Rows from block 5 of a small image classifier, named by matrix and row number. Rows with one number within an expert belong to one neuron, the router's apart. Each number is 500 + 50 x the weight over its row's rms, rounded and kept within 0 to 999. All counts start at 0. Numbers have three digits each.
After each expert's rows are labels from the 100 images, of 14848, where the router gives the expert most weight on average: "strongest on" is what is common among them. Only what is clearly more common there than usual is listed. The data: scattered letters and digits in many colours.
# router: router (model.blocks.5.mlp.router.weight, 32x256, trained with AdamW), inputs 0-63
# up: expert up (model.blocks.5.mlp.up, 32x64x256), inputs 0-63
# down: expert down (model.blocks.5.mlp.down, 32x256x64, transposed), outputs 0-63

# expert 5
router.5:533455513467538537397472535457466457460519542447510578444567517457487569493458451647509537505461553401518461510530487458490513537445522560437596508494558482472652538460553500565494535565443556
up.0:561543508482519494562462544563479456547582527543436514521436457479617525487509533514452464481497501455423437521528485479454515394448582471549404509559462460573563505530574518547541456463473551
down.0:480445535503524520502536416504471632431538601544526531434404525553498436481512451339511490486541504537472503449509480481515452490502629440486511562537556439586466541531429438498497437621509493
up.1:517532523498518560454526520471482401473465520533472546542522417526475464491513554499505501528526462600443456578466557526554469482522508528493437502485481501471503489460549414477496534450581433
down.1:506415509457580509498518513458530512554515518546516471533507548548527491535579521396472568474548477462395489485500441564464526440493576503605483536540513549545525576566430497536484505517509414
up.2:616566546497502548458614465495430461464535481538484471450461478602538516463530483485507489454490441512534467412488555471470463442498505634501502351487477520435483410416475507451508591532491448
down.2:492485488586498536518479460617551600447415494512514564460480458475517460556529446493506536478415509451546457557527520549547520553422441511566555635497548583473509571533535529577500413456498526
up.3:507475444507494390520560472417495482505586459467551619487532470492540522523510465438511524386572517584561512481616546396507536523525560581545508499480504473454475443537475529561552487582448605
down.3:512529421485637494468466528493468577408421456499496428441434450528531551545514600582381527517539474442483454444486585562468518556545493463426475518496464578420510513439487455437577541554466509
up.4:547453439486507538456501461391525434560441494526551570568519539507541516488513526508465438440543555466449478589538549556452518454413485515597525525524522449502595527513534551520520441508543561
down.4:379404532472523437577512532577479582438462486495476464503538482529545508479562480457388579505456530477538573481551363512521433494542509529472500494513505485516411423538449474485557453540565490
up.5:494589487464443533590527525558377460447423470503567521563449512502471560437537481514572533545571364628548434480487487465418557488499402500573546528617516431412626406481468530483502472479515523
down.5:445634590399560446489463453589455461561474468495514598480435512502518519484545462561536521456473453503472543498484470471504514505504447510668485562586542519533472577548356485468540422444523455
up.6:497566495497457501461457485545480418598522473518543476556490460491420500538496492473396526499422485412408572485597522548511369466487506527492608507518504539446442587539452494545459460499436430
down.6:548383495518526519493521418465474529476465487495525512500503457463551554472400525479535427419565402547492413524533493467493496451453491416421558571428529470526499466440440484484459446422377559
up.7:502599536500565468502534496498456625577561545544503551503572514530489372472455505572457546513526421461569490497576460497625448546446502505486465544468504487550490456430564578457499608545507516
down.7:478473500507552580484487493476517450554526510460430531486543442489514487540437447522441541485493585600353485477584507490472485549514604586474634424505561508461484610440531459530484489492523569
up.8:533538532517475521427520541428489462618558517529511499518572462515499576569463497545602455456548576500447506602488475509503469532477531581526479502498482485593608518555445452502567493523399501
down.8:486532510414439449522426465567523338607561535389496560488521537509510500462513470596490522459486448440495570595417529460529595488471447527496566440451436566488472486473490477539476518465492498
up.9:452399545543476516599535476561508449530587504496563465454441478505509476464533516518440564524522522488489437422530466516482429503576474523573497603511480478592500633486442546524438416508463564
down.9:490443523458489518526434497516444428422527516484533543462464396569474478593372475452525520506516491532466612420466462400474463566503547570539549557652514501532486492537531559452549536594488568
up.10:440471468535498477449486511489533437546615538453524514577456477411501547467443436486433576499516525498467502522460457485495552537575551496561378597570472603574507516611449515588487549473445516
down.10:576596480502486492504421524482510537495485529564473517489514469470474571514482498498472547472522453544539474493526549487531486488551444494412485517501463515438494440481514417403513474565543460
strongest on: count: one

# expert 20
router.20:533566427490500442511557489491453562440444429405440562518562560450510527625459516464504540450555520474605483460538438545539615476492470441396550435475570462452632446563541609475551481535490531
up.0:498584435395469530517486628527488535505463543447538479483544588526468479547489446500537464547524504490465464493436440459488576514508507503570489557559507475501533517473552516496547593455520536
down.0:517413526486493563511579454467427449495528405456460479483534514402532509557470484530476509435476519556445552531559460504552389593398531538478506471508422484448505504527527458578530473584449515
up.1:440524561469518526527549490458512404530533493512497445613466499519632519480481476501622526451519506476606417531424427447441534472524454528598539550469506563499515470547479460525482467503415585
down.1:406446497488566480427452501573435597434529454393521494452500479418512533484434466531480499547427473560455485548512576540541532423479497449468534449587481511490566527471485530448489557524524431
up.2:482419563560432470554509495455520507461517479497467548479469565478488526477474511371548499511584519537488435481475421435358615495468576440478602521554485487534552415460426516472510535357572566
down.2:471527540629505468520466475550465571441474405427429477552427504536463541440636485616542510519475455372488480590492538583516492512538454509502442478515522507541495325453547448546487463546443440
up.3:502511490592490552569434457465499477433515501443495524531505478447446499517461608423497482531451497441487540542459482464517565556476488578486472429340452467502579463484389455535510522466480523
down.3:537324477497441488491496453529496417524459494509501453484347438379527498441423507559482554484500557498560481485518380464567469446556606417442531519504570421561474508461524617415491558522532515
up.4:428441551533413508521499573463560557450485571473542522545425533580480522583490465442405501482544487477503535581514464497479463501540414494451548432475499464470538540468512461540546387574630554
down.4:554543465501479570498458534585447553605484470562513466495600534527490532479481483538550577543521546554578528511500474523414530480511478506468448576411504521549516513480516544498497559473542405
up.5:550502500412473525515507465454530512528389508518454462480483494499624571546422502541540468507434511495473429460453463458486479499459463453455506570408554465517464591457549481491506498514531518
down.5:434503515486473443492455446496464417461442519605552473517523528542493560504522384524499435424502502550545455550558447555465544498551466498546506587515462475446446500383475489403479441506523539
up.6:556481409495521633466486455558459511497542424447507586516485520462537491547489547455509527558555592519533519504483564479461487559563466506488436500529542483467499557468550569532465446517517582
down.6:419528562506503523547553512542480606466398508516415455458455503592480519506531483448470475492505460533378429447489389363572518478520409395502584531498525529477506564526470513474521512497568560
up.7:487592493533533545523570514555492426524597506541514490522533515566479413471532448481545499527569455582503503431436510495475363560531480589535462455457568464520566525515394474520542543522566462
down.7:640370505440516449463475531506554517536427495493482411488556461470394488356451463510528535461490438384516516566559475502526512581512517466582529571548454436514452476569553443488519544510455487
up.8:506467421634432479543560455556460554458483447493520430445499579512486498520508559493458539495557552548518609452512503408534488562545500491517559553426541525536476454439494589489492600435516468
down.8:489463452456488534454450540522583397507493513449477517506468526470517542474522556588529451509481522516416517553474517493531375520453597524369488540594448508460512534577564530455525446541482457
up.9:490513427518563412550467493433623556663417519506463515572515451475483539470510581518446440538504440496541525479535577564529498465477519524466463490467521551481451285484470422530539432529448541
down.9:579441546524468505508509545580498532498592550590440486518564454480427503462431484518530535475473478448560571526456546456388410452554392463609576483550534395527547542470498508560588551457470504
up.10:528447465517389532514484485570475571545513590492443532544420438560511411499594498432495526486435471571442496515456560570513429492461542420545557435550430488518435548467492488451551495533526450
down.10:513582530589389511502476477491582488434534468437538487473491517573606563503479450494494414445441472593434459502527550354484543546461483552510534471522535536495538481526494473557509592481494556
strongest on: red; count: six; pink; the character A

# expert 12
router.12:535549437497509510473455555544433517485446460525495537442567516480561513546588462621583568529438469441567551438567478464482510562498568368425564498568527495463575572514540532525488434565386527
up.0:420418518405403497492532477445462516536447484502427530573488519535518471526450529484485501462552514509455495441549506530487539488600566507537486543477395593480460534582457525460523449499499562
down.0:532506480535528612479558540515520497444537622515513542428466524544534456523549476520467471490405470484520529530467599457463487481491472552357538504593480514545447502471471555500512453466490439
up.1:500528470402449498475515373453514461491451511536547497535558472565486502518538426423525527535516424478467512499603476516501532571645478494533566468567503462483428495576452435499467489455569544
down.1:561459541489524523492511483508518591503469496515582535456542497461472506427436402518454529496485505498472477484403587537495542443491530468454576530505517505526500463474492387635468473508545430
up.2:493583504471476525525425428527555527452433425476525505537503516592508430461519498577521462570438451474471558475601653518531501501473321540529471568509509543491489541635490470545504434494547548
down.2:506567486542490551553458494427455533472561500409522516469424495488527487485547421526479477506625535497491529500522483510510465564514450444487522542451519543460409480477439467361494491421513466
up.3:498557555556424511578560512486514459503531477445471510530498474515467535481469528497469577474415555521489536476471456460493541549474492512511510476386405467470432509452509476428449559433527493
down.3:587467424490492524528552519541487521475545499491437523481551475431613553489585444454499542518500486504575578514440441353514555535511390465421516506603470521512574467459423542415473538533438409
up.4:540449518394491561559537500504449560458489447513480518490520500569484546503439534565497480515462535458474454461410505476467465541489432498469492484453441556417492398580480506563433500507431519
down.4:440545516555471508465531418573550506513468456414544442558544451476584587525517453468577600518536420569524573538533598533441490505467483587495419472536549467498438500504466578524497522622541510
up.5:600397459379517608499556526536505401448437442500555486498546508548520523433482519536658566529508475514481496556531474557414614529561431480531519587516442529459422473489511524609420543527464547
down.5:460506547521405468509499459458496434580547608625558550417496503527603460559397518464410487524466463485439493408521523472491432478454546562494530496507458542459462562403500507486528462522502352
up.6:640464474446438517497520446480568437474522560471491496598488456463521495490509454432476389498540481505473439530428601465464566572555507393490483497477452526512551569483489548530497547554476573
down.6:527494500498365447517444528481491450495571483663566456483488407442523526503530496590487525477506577561470591460502474507485452462536428500485460463495435502480510480510524591572467637511450419
up.7:515480551609540556520491523519473526519450501488572512570451481424443517504463455533607537521525515537490520527561535502501434459485407501470449547462532518541430526520524449546455513570491511
down.7:464532479377491477559466506533523533461527501539590508541463492577537546473539543516496545479516471521591555469569468447498485452494501409531567523399393582554575513535528560385522475467519437
up.8:514519487451401496549506449496460517586595512487515474485405478428493495495529499535493530516502456511515471446443465484521461450553462490418547454462462510489480514396504543513526464406494422
down.8:406454511479600455441573551441488484512529460423547481578580442674460443491577500460478481499470513459518480584476541566542446522461441632552542466504481546456447616471488459561492447614460514
up.9:529473473505477482476499484483498590550457484527550536507476547481511452519492441543578630576557528487594470488453504485433510579558601461488464531536553540543495601534417488467509442526415469
down.9:506520571456527564500442497582478553527563486518566499426519466510523530509445532396463454494440446595559516553493471532491491506567483425469481532423557443492396385584409559545515492454430567
up.10:485558545444517482559487502465497523530528538512443534512508536457502507541427523527385480565535489478473477444577524525533449418471535411538564484523555481510464503521490546544531471548584419
down.10:414422494520534453494466412398540562440504397520490503445467514469501413503478449513481467403487518480476451566443476504438408564505411452546449560465497446596514494508384457467485581442400536
strongest on: count: six; pink; yellow; orange

# expert 24
router.24:548419566521507566499487512382475469460613448561473495441531524428478464479409485506482548455396564420414606520520451544495435563484539552541548545477504495492427580500521527469430485482564537
up.0:472542471453510541556590502476536494509423451500477494508441501571458437467426429561466476471429585630520445516473455495464505405538647477543445521478525375498532494508482556530551433445495549
down.0:519354463532485462557414472507529442574511528409464568579500591449542535534548500406455533539511458529531452497491628435458534539493393495529504446595526496454512527503436510527508475544432566
up.1:447494504513369541537563496476531530528317519481496536511522546493505486512505494539424453561441566533559514481533543511503547459567470550499461477481489410504538370452490532499529407445541465
down.1:483480450473468520544377548535464503494467560471542506500569468487532470524465493500518439437558439533524615485568448441466507472571454494554453489484520513486500498468505379521586580529480532
up.2:530459401436520474511448540453475592495525427504547514512534473502456510448485507495560516562486633452541511594500621516429591452511571425494570365484436409477504570508456494503540517561423524
down.2:413653502535455482500541561511545499499451488497529511512500447536371576492513500495515518480511511548473613374543506551540474551521530522514471563503466475427506495489497462444548437501452545
up.3:531446503488487453451492513474461511414520418540477446497497488455481546499455473520587362422422563507544469505490415501486415526513515507513491545591427545518474452539597503414481517485536537
down.3:505550475541583534520370456539543403491562472500461478483452554618509488510535418541544507447475427525469495556437564468549502560501612490520442472569475546482489501521466524598410516516472503
up.4:502552467442434413444450446524510468531689477459556486560523466494554575491380500562504512587492541526504431493465357492455533529489530551517489531539449538441469612498566559465558532434457421
down.4:571440481485556531493545436487493601386571488490437464498515429481429571552542497465516563477512482452509478387503589473506415410444481481438488462527507557532533428514425465451443521498494453
up.5:503510502413538480501499500404459484532536466524501467550504467472495487497376478415518475469558483453504575487536400537529569500516584556468460515575497497483509445403535505403506576425509529
down.5:487532423514521539504524562463507610498557522492515509522477587503544535545513458522477497491461474502492423437533591457499470462552539503697484470499558502518459481544485605507481501533422530
up.6:549318463540582563547426528508534527511506538506519545458488458453461449496480488428460607492563532466588416547479550503470413530496541484545516595376533541608514406533468465521524543469454522
down.6:553574507547504505476653524444535481485518518432501513395391506458567512546504457498453422564517519543475480568493449503465470445442418541483508496602487398484506559547524525580436568459495531
up.7:540479497485594514554437439519530501564467500632566499473522459530509478459560405496544482519483519493480501527513488482462431512544484522469453566522543572545456525417535441475483463455463466
down.7:519537499475573551500543517450509441563579529442516486560512431494504584482538550703504489507569456452502518513487506506496519528498549550444443419540550485547473477506516542418490596496523484
up.8:472608528502540548516602510493500584464564576552479474487506527477498492492478501562438492549552563489461472560522474508443547481466484554427408634519576441582460476384552512465502569461426452
down.8:410548430493546457517485542482521514531426481492509480464548486558454543467660540440564450558479448567453483528474618449520472569461488481524511528600489486505553555449477486495580473482511426
up.9:528452555386471422543532466512578456566522503486553539456435523511545455515568554509458487452530480445480542518585472523579520480478471563520430500447479450502482491502521561488536482454517502
down.9:463652478508426498429636435537532441552484475424495504513488576526503570509453423606501452513492520481447482511484522394531537432487581481518451564571492490479483447457536518405528524480438490
up.10:411522489543384466477492537464478520451580415482554536544483478488577526577500495502503565531560633544479434593460502508501548467515566538514489472510543496494499526516458565458449519538510495
down.10:521447480599518486434520545555577539495500492489448495459443484512485459559536488475488639518472427525453516447514561515512455462469411494459569499555451485517518323451471452492543511406531592
strongest on: count: one

# expert 11
router.11:518422522402491521475459473447498477516476546477493480422508540461392542521466522532441466503497513431527523526533482506537443523561542548510488395407518601513534546427458429498528545619459540
up.0:522454494472527486506511441555495623509495486445434587466498506437509574499537627443463499491613489514544493546465481598499521495468529453522544454499512527491488440478545485545498520501438457
down.0:510549461532489416519541468462594401448421441465548507430618539504557499511469507557417521415486531545479522389423557501420437405503410456491494458508544421498531500564471560505447517493521485
up.1:500559552526364571575442462529489532554424422550557508526431527558535541470522508490540510544513491434439485418574471543513513473467434440540508481477449474513452463507545446494506489552462414
down.1:471616496534558483535592485541492570509451508459500506486487519514426514476551538501553440502483490579484460584505520438496480378520468427591518558635581487521496569494601479452446456519506532
up.2:499502438422573504528479478584458453519491559562502558440494510402538540520457453503440514483477564532600493437487578437546444517531568466517499452571519476421462545511495552578558514466506468
down.2:547489488460450515490566452540468543556565486434478530435371354495535429568444484507478567483520604502494515501496516420477541510549539456445499519436520457467392510466505464476530535378490537
up.3:582514458516557450435438464473524465423505482461398532447605514436545485520505498471424558482478565458561483510561467492523627501525476505540467482454516399531462401517455520433462538456412469
down.3:444606453487422530537479427530451560489486651387459439484460481599486514510565399453502474489456519538441526425510503538485447539527554537484454614489474396458524478470487511628518436378465358
up.4:435521594519522571493517541526567558516530567490500423464480530539523525462504412462463482432509539481484502526497593523482506586522546543519566568492538508502490504581467439545473515491562528
down.4:553590488454480578515504530507578482460550531514540490522483401485457533464404476447490569541406415573447607529411425435457434457475500492481506572548514558479456489443408522555474439511499545
up.5:534466456549556525481491494509499512514472523550408520612471478450447503522528475452484467456449476551600462492517482504505460426497519473468479467487522470531508538468533511530454603482503518
down.5:492484556516417505499534467552509400487560485533537497458538469525526516570520545536558524440435569483517409476478409515429578423482565482455535498462420492458486453563474485566520524568475475
up.6:529416563463514542624517509497532431514640632426449454552462502504572500498418535491551429486550425460489442483498565498482526473572477512504527478399492440565602467495513573480452584404475556
down.6:474718472530591444451461467479477487624502441497533541511481465542468526482508474597499487447534527532464454517487474406402607579391439485433498412541457498487501430528452501458507578478538494
up.7:508471535612518552505461494527456436461483486432401514520450540374540549541487538457544488485516501449552498498509532579460556490517481484454535440411492508433463424519511532557482568536516531
down.7:449600538490600452526583526456535472532454502589503525494533450542473495608484502478416480502522486407515567495452465606491439458505350456454516534549530394492524439427450525461448492453541501
up.8:438516515537342428604549539560462422567522440490510513579536504491462433523531565463495527463446488433524556455391379492470544481468516519454491567462486517481368568485475448496550461507552434
down.8:500344448462594513478508499485459505509427447507524541484540559590413442497492433567504480438509490458509512489443608409584505520480426393497534458515594470501537534538483506496511555508513592
up.9:546444479572542600482530513466489538516445462529532465526550464532542526517538539539517524504508433531509489523543470574447483483460410608451474518584499560574546470470411503497486460393547397
down.9:562474525429543503465534496610494489533572587603466440493509524545410473451443501507492486462506515530547596553546520575460509537581578503498587480485536429452455442507509543460398504402509555
up.10:501452539454565561523512430499516382507502423465600439485503499559568516448599398526552503529588414471435494517469607480456566488519463533580579390555457526464461489486441481529507599512530548
down.10:488465543490567529514424582518497537449468520469476452497571526540472475491508535416480509522573452507484569495494482491451528484471481462587505561415468517502554502498481532488594520564551443
strongest on: count: one

# expert 23
router.23:413551526573483506509522430501444513537500505562559518538527531498533575451576509643496564493415528487443610432575426469481544510486465511402507565559568527460534478443564512503531490466432501
up.0:503495531559465586527524563502551493521349450485500406642487417539463549494483572453427491437471576489498527485409443507529524505372480526541462479494454536544522566487489518468550473559425489
down.0:505539540473517488484439517527509565503495400554478570433460519511500484490489473491547464539543475562566480491529475624479599516541532510540552516471422512483464311542477453447417438525512527
up.1:442547553489400490520567515501478438467497497460526549480529516519552521606389555427404561478536509563473505441504504413535519495574458508479527451585633515567460398464483445470561500567465406
down.1:408498492543505525494439485605493521471503481502581497523427497508523511459480467493577460595523592527538453470490580489575424449575378486523490409370575600516490504436498504494491487419486533
up.2:521510462440399485460525530555563490490447492515492504473473448463568485488598461525527483482438589482493527505468472428539537459435478535523505522541499586488517400464475506535457471631511407
down.2:576530559528493549491438551419449535458467439530589548484416528548477579464501537537499438505404455465503453417569523521498504451429576539473440483530520485530497434497588488557549513505453552
up.3:439748452584419454578514542432567609423503575491424477546495562377372456472490462467574524478497465570508425440560510516551484492558430495472526508524520499493456516447522597531540461480389518
down.3:483327485488515561472445524551507537511469544494448433507589476518560505505455532471447459504488454487498464525548531451490519622524511433418459459341388504485531571510530454414525563489530509
up.4:490461502474500547416535525438413462578472571538398478513510552453432564519473512451520510473546438524419433546471391378425511587481557532543571527573472492557512463562414561489508500508516562
down.4:490486477587347451557420468433617452524463478466434547510491548492536535561576437536480494384521464483542496440525539474519464540481407531539449521566484462484456502617538502543447456509534435
up.5:453440471549504552450506484479543430428506503544467536409518495460474504487500497506539503498404479447402519482495510476515530539511473462547545536462533532536402551442469469502473535408500559
down.5:545462520440414493485561564563504536505561591499487422487474542424460537546614490471547476552542571527476494490448482446527566444516517517439499435498434495487462431561460471465483482513507429
up.6:494372510456474452517472502526535466562511463522590582530546452498347536530495441568426505429557544495496536468394563412426456528484425488480495436531555499488526486513517442502486502392424478
down.6:507492519567501484487532450385521510483528569439447486483459553600469379574466547470440431494428546562524477490568557541499393501471663556516514455576458555499473497491451493507486500475558564
up.7:510512401507540532507478410469499405529538458398515447429494518450478442461517515458495567526516460472498457546431398440530479527558510539458503443521469506450470415479403473484537496465528438
down.7:458406436486461523464616451506486563562413544569452502508487586465493486435460504417543421496417529486509485470493514433436512588456464474453575518556497502476544538542491495419488451543517588
up.8:548528460508497488498472529551462581466538481507452398444469475525542503529507544490477513474529602578419502473479521511487587557518519461494477522378532543525598486524499518520538585547541476
down.8:523540497416591614474522475507504546455435510395512453508484519434437520507494597550512522488453546496572425505471598467506414541559618513472461500490482506520499591542509550449491493432498536
up.9:461669525542540465505449385552516548586406537525532514445488417524499486399575477445472471451611453538396485461524556448510503471497542526407483481569446435484525566436489505515553453555468491
down.9:521443573491416569501424515428545550523505524475502455501583649377480483497532412454400490517471476489532419421498556449516485516507538529460453568463524503483425503462441475482410552445507553
up.10:570356512512468512526524468478495471534449628497454533491562500464459461487515486466486466499420547466523504499520496470413483562502512473560507466470447519480616465552630492532495560427556634
down.10:521563508454617484504497515588575498496572478583530573532418485447515412482492493560368533485466504498553392489440490506501409492434534456438573417586499555490411614422513510543450508542487434
strongest on: green; teal; count: six

# expert 2
router.2:492580593576432471469527473482491515513439505510529555432462508557453528480532475465536500467455384576519455546531536488479424489434536482420421493598542542470383565505471393482428472420568488
up.0:536453488570655581579572512501465305449580462495533448465434503543493437490491542451528478486425569580523562484454491452435478467564566485524568508536537551476461442429437601465570528455516499
down.0:448597434479387427557505455549644529523513551563435531508494473502495551475559473472449426416462320513524538503485462458571494448520406497496549506555512401498478509529528462527525499460461527
up.1:425561544542435434520461465476462516501443548376432500474444511532497528535526569524551472554545558447489503443419585617494495458496468495576468397574539524451571534562503624577454503518488540
down.1:483446520474501524404484593454432520480561435511490544455457541425477503540505508528462556452498460482419451466452524569467459499489517433483546522483506406523512506592503547463550526449467462
up.2:486409501417556490504619370482584429488514543539470474550563489459582479496534551532513483463566564485483557463476556519513488482508458482502592441476451525513589550460478530493447509505574452
down.2:486494478563556494464467454553546417578466380569450496524422468527488548431530487475550451480556517492508450525366455523494474490513428494535499521385553520509471517532526524476528388460395428
up.3:529506482537468513483496455570469557544493477501594526550478520542515559564485482550450496505498509475608471541487514497486537471493518460504459560555619536612511488529441539441559496452401474
down.3:521581499516510543515494529494489578564444436513437528557526494461607483489532496460412537485566501482535435548485545491529514436458456469460472422522506464488538455571551442571522561545446553
up.4:497388504526455449494502460507564494482465482484493509500488530480467491489511507478524475464537427529510510453456398510445600553500492519456506463498370536436482535458493377515510471312486474
down.4:547436439479483495521504504560448448414510491459550500484516523459519446521531447565500496500469516438528518508569495600454566509570507574501542601551561453454485566570483602533382571622436562
up.5:525564558513485483513554550498559415498495575506437492515493504500544540454546517501555529515482506478450558495528495488526435550517507442554522525572464484496464464559514448499380533395504585
down.5:413515426537502488468503484570418519478533488494511481488530539463529489681442508525555602476562469531474487521549540471533526487391505462504514564539504473506546597452469539451509481623460486
up.6:505548526510457520544583534450512426594498486465415480556410521542533560509539480541573539472564510439453430499510473538445419549569457431531560452458514450504427497561533471469495498541603451
down.6:590485511436526549453543577416527482475434569437475470575519472456531498556477425384590493523524543612466602467444590419521542551514554581500534460474568615550499512521446487489464489567476470
up.7:492493528549587548454399518540556588525457581438490489562491493473567537489532479503542460522431472617522453522490493537481599492534436471536511525511357550509490410489398535570504577513563500
down.7:468530517489441546549562502485504464542513497475477518484500574544518462585629537499405523514542419459495553510465446509472490527509557479430521499526450444490576564560608502458476549447482587
up.8:552470512536567577509482495563544482478466427544451470577456461448527406578502497437528520454484582434557521449407471469493487517445523453513571474408545466520473478504513437442518468498512448
down.8:505481543572555436492525393517457485451542556481489532563486568602540548433459502523486415478478514564485478580563383502571466543423493499468539482524562563473592516441550477497448500518497508
up.9:395517455469424497516497556513512550502397482543496460550483505475500498442471466436544463520478556513505439560429593537561381475433511524514521555543618494491525409541496580488509416624399581
down.9:553441596527566520509563389482518524527415547475502490468477542534516500522460536514539563560437468574582542529530389487455540540524458515541545488499430430486582452498554503520569549589520480
up.10:475459541481516434496498554493454436469599457500393513407488439491432427520528500367355470518406548587425463444493511533475472556483569518465481524520525373534481535525519508530503459487621552
down.10:499478459430472530405473523479556515506494596537483470560557549508441502543446524421511562470615405540504529490473436440509541560531490445552412500594436531427585566443458526541401601468454436
strongest on: teal; green; count: six

# expert 19
router.19:500527517469410545465593503531459469490439413454552547488415484496597462541592445538584514508479567509538495537558478553539566506570551450389519506466537560466569539462454631512583492591446532
up.0:513581479471489350475524463529524567504469535513465527597464440542487452574472559461562465554473491449503485541535593569463470479431525506444517491461545486537479398495564533429501479498490439
down.0:432438512486455478488364549562538537483493452490463441466516517519468533526556504504506537540613457491436457485545449459484553448500431425479455463487475491434468332525475420455506508387498511
up.1:520388455531528503527401528479473377502485460493525527429537499484489511534484496554416485526410462466512507528487457461514548431513555466469559501496453562523473639504545528524551524518477590
down.1:487391493458483487497479414519479447493565547475487493490562479454550523509414408573499524463518484625529509505536487522428592455611478574542443483563491455421480543476440466559559527499466471
up.2:479441565473424466519557449498541428493454508484534541484546598441481456476531472510493459426506525382481489509494485475472473443489458490552474493504519575553556521583372440537572489518491531
down.2:494507480562513441481491410502544462558491578537428526589519389572488569477493505526512509427479580488537486549530605469524484412539502472517381505509479522516540603416521542406566553523489450
up.3:448578564486474522483485486509512477518554547505450583469477536462524500449545467479577488557487496562526514419466527541414481479492469299523389472666478556519450607458455600481509525471496540
down.3:540476443529462502556488578500498524446440576427523473503495469448449454527554422587544536567459487464559591468485507460530428520534589623505529524450486460468435484386558455578520542444459488
up.4:497461487489488567421595579428516499544486502545498484475530445473502498507466378525505435499544527560485522429481523469457540486453490495515567490613337554532521500526557569530469467568425594
down.4:571550495474534513469457413503461427504573570423445535481513464477520496507488475409487489556463451461499402553507478443554474448487512466492573497467565465536464582512509489393480600562515503
up.5:535551428513497515572436541509578454528430573498435472440541533508575493537480428548536499546458454645528564432487450557455476603487508547629426546547411502513400357461502486504484533542420497
down.5:404486492509533523515510429596535431476491441429513490496513465554522476417456546460392571469483479430527539586380494522333413416524433380457547587518583510535575600562550452559536518498569584
up.6:603395487489577389455484514451528445475556481552572491621509469440443585496411513548589504534511565546483442513418468514507528512554494543513513504459465541524504480486475553566418522552413510
down.6:646466469510467509429527460545579388490410552510462506533429556514476572455509482537435427522469515534441513506492564504475461486443496453553502497499418382474507646599495524437574507523470394
up.7:547495493563374517507521532482505430580592493504519490400552465531616533479558499525426515430514579495479486494494346473445437468492523536520455525425466529512484438494434501451544647432526486
down.7:417467489533567493508492508533487500405437524495498525487546553508460514461485503524482507483497428509562517459517579548539506434493489493491450516537542532524492606481566405557528422530504578
up.8:568566464543575419407504474513529502491457484565510487504507409473535576541506546515537365500567439524477604499509602456589428526523430562505444461420494495501500496442479552469572504534489489
down.8:418457438432520497579504447516515414436458538482512442425439552603468475465522516525555581553535544460556468459594557445464507459529429460516546472465434507544576534522534429483476517536526483
up.9:446608510465445500474575498529537557410427483505516451490518545535372459496547479496466473566515498422510449462455563444538471510476482457487488538551469543509505537400482377508510532382492541
down.9:469520550513479501499572509466485462561466466498542444515512512530442513581470555508504480511463525520526549517525466504546495504450481529535475566458422520446437481517466530476577478578455532
up.10:512454490526476531469511475517554564493668466510502555553465549609533429439560503528520393479581500430486546534562539481480565440498431493452559522442538506473505326532555473493479508508451532
down.10:501430450495565444585435565516507536512465563452530415442558541546462537440459525479464578467477545637468542550522441501484557535402424570601573496451499563409565436539437475567504513545514421
strongest on: red; orange; count: six; pink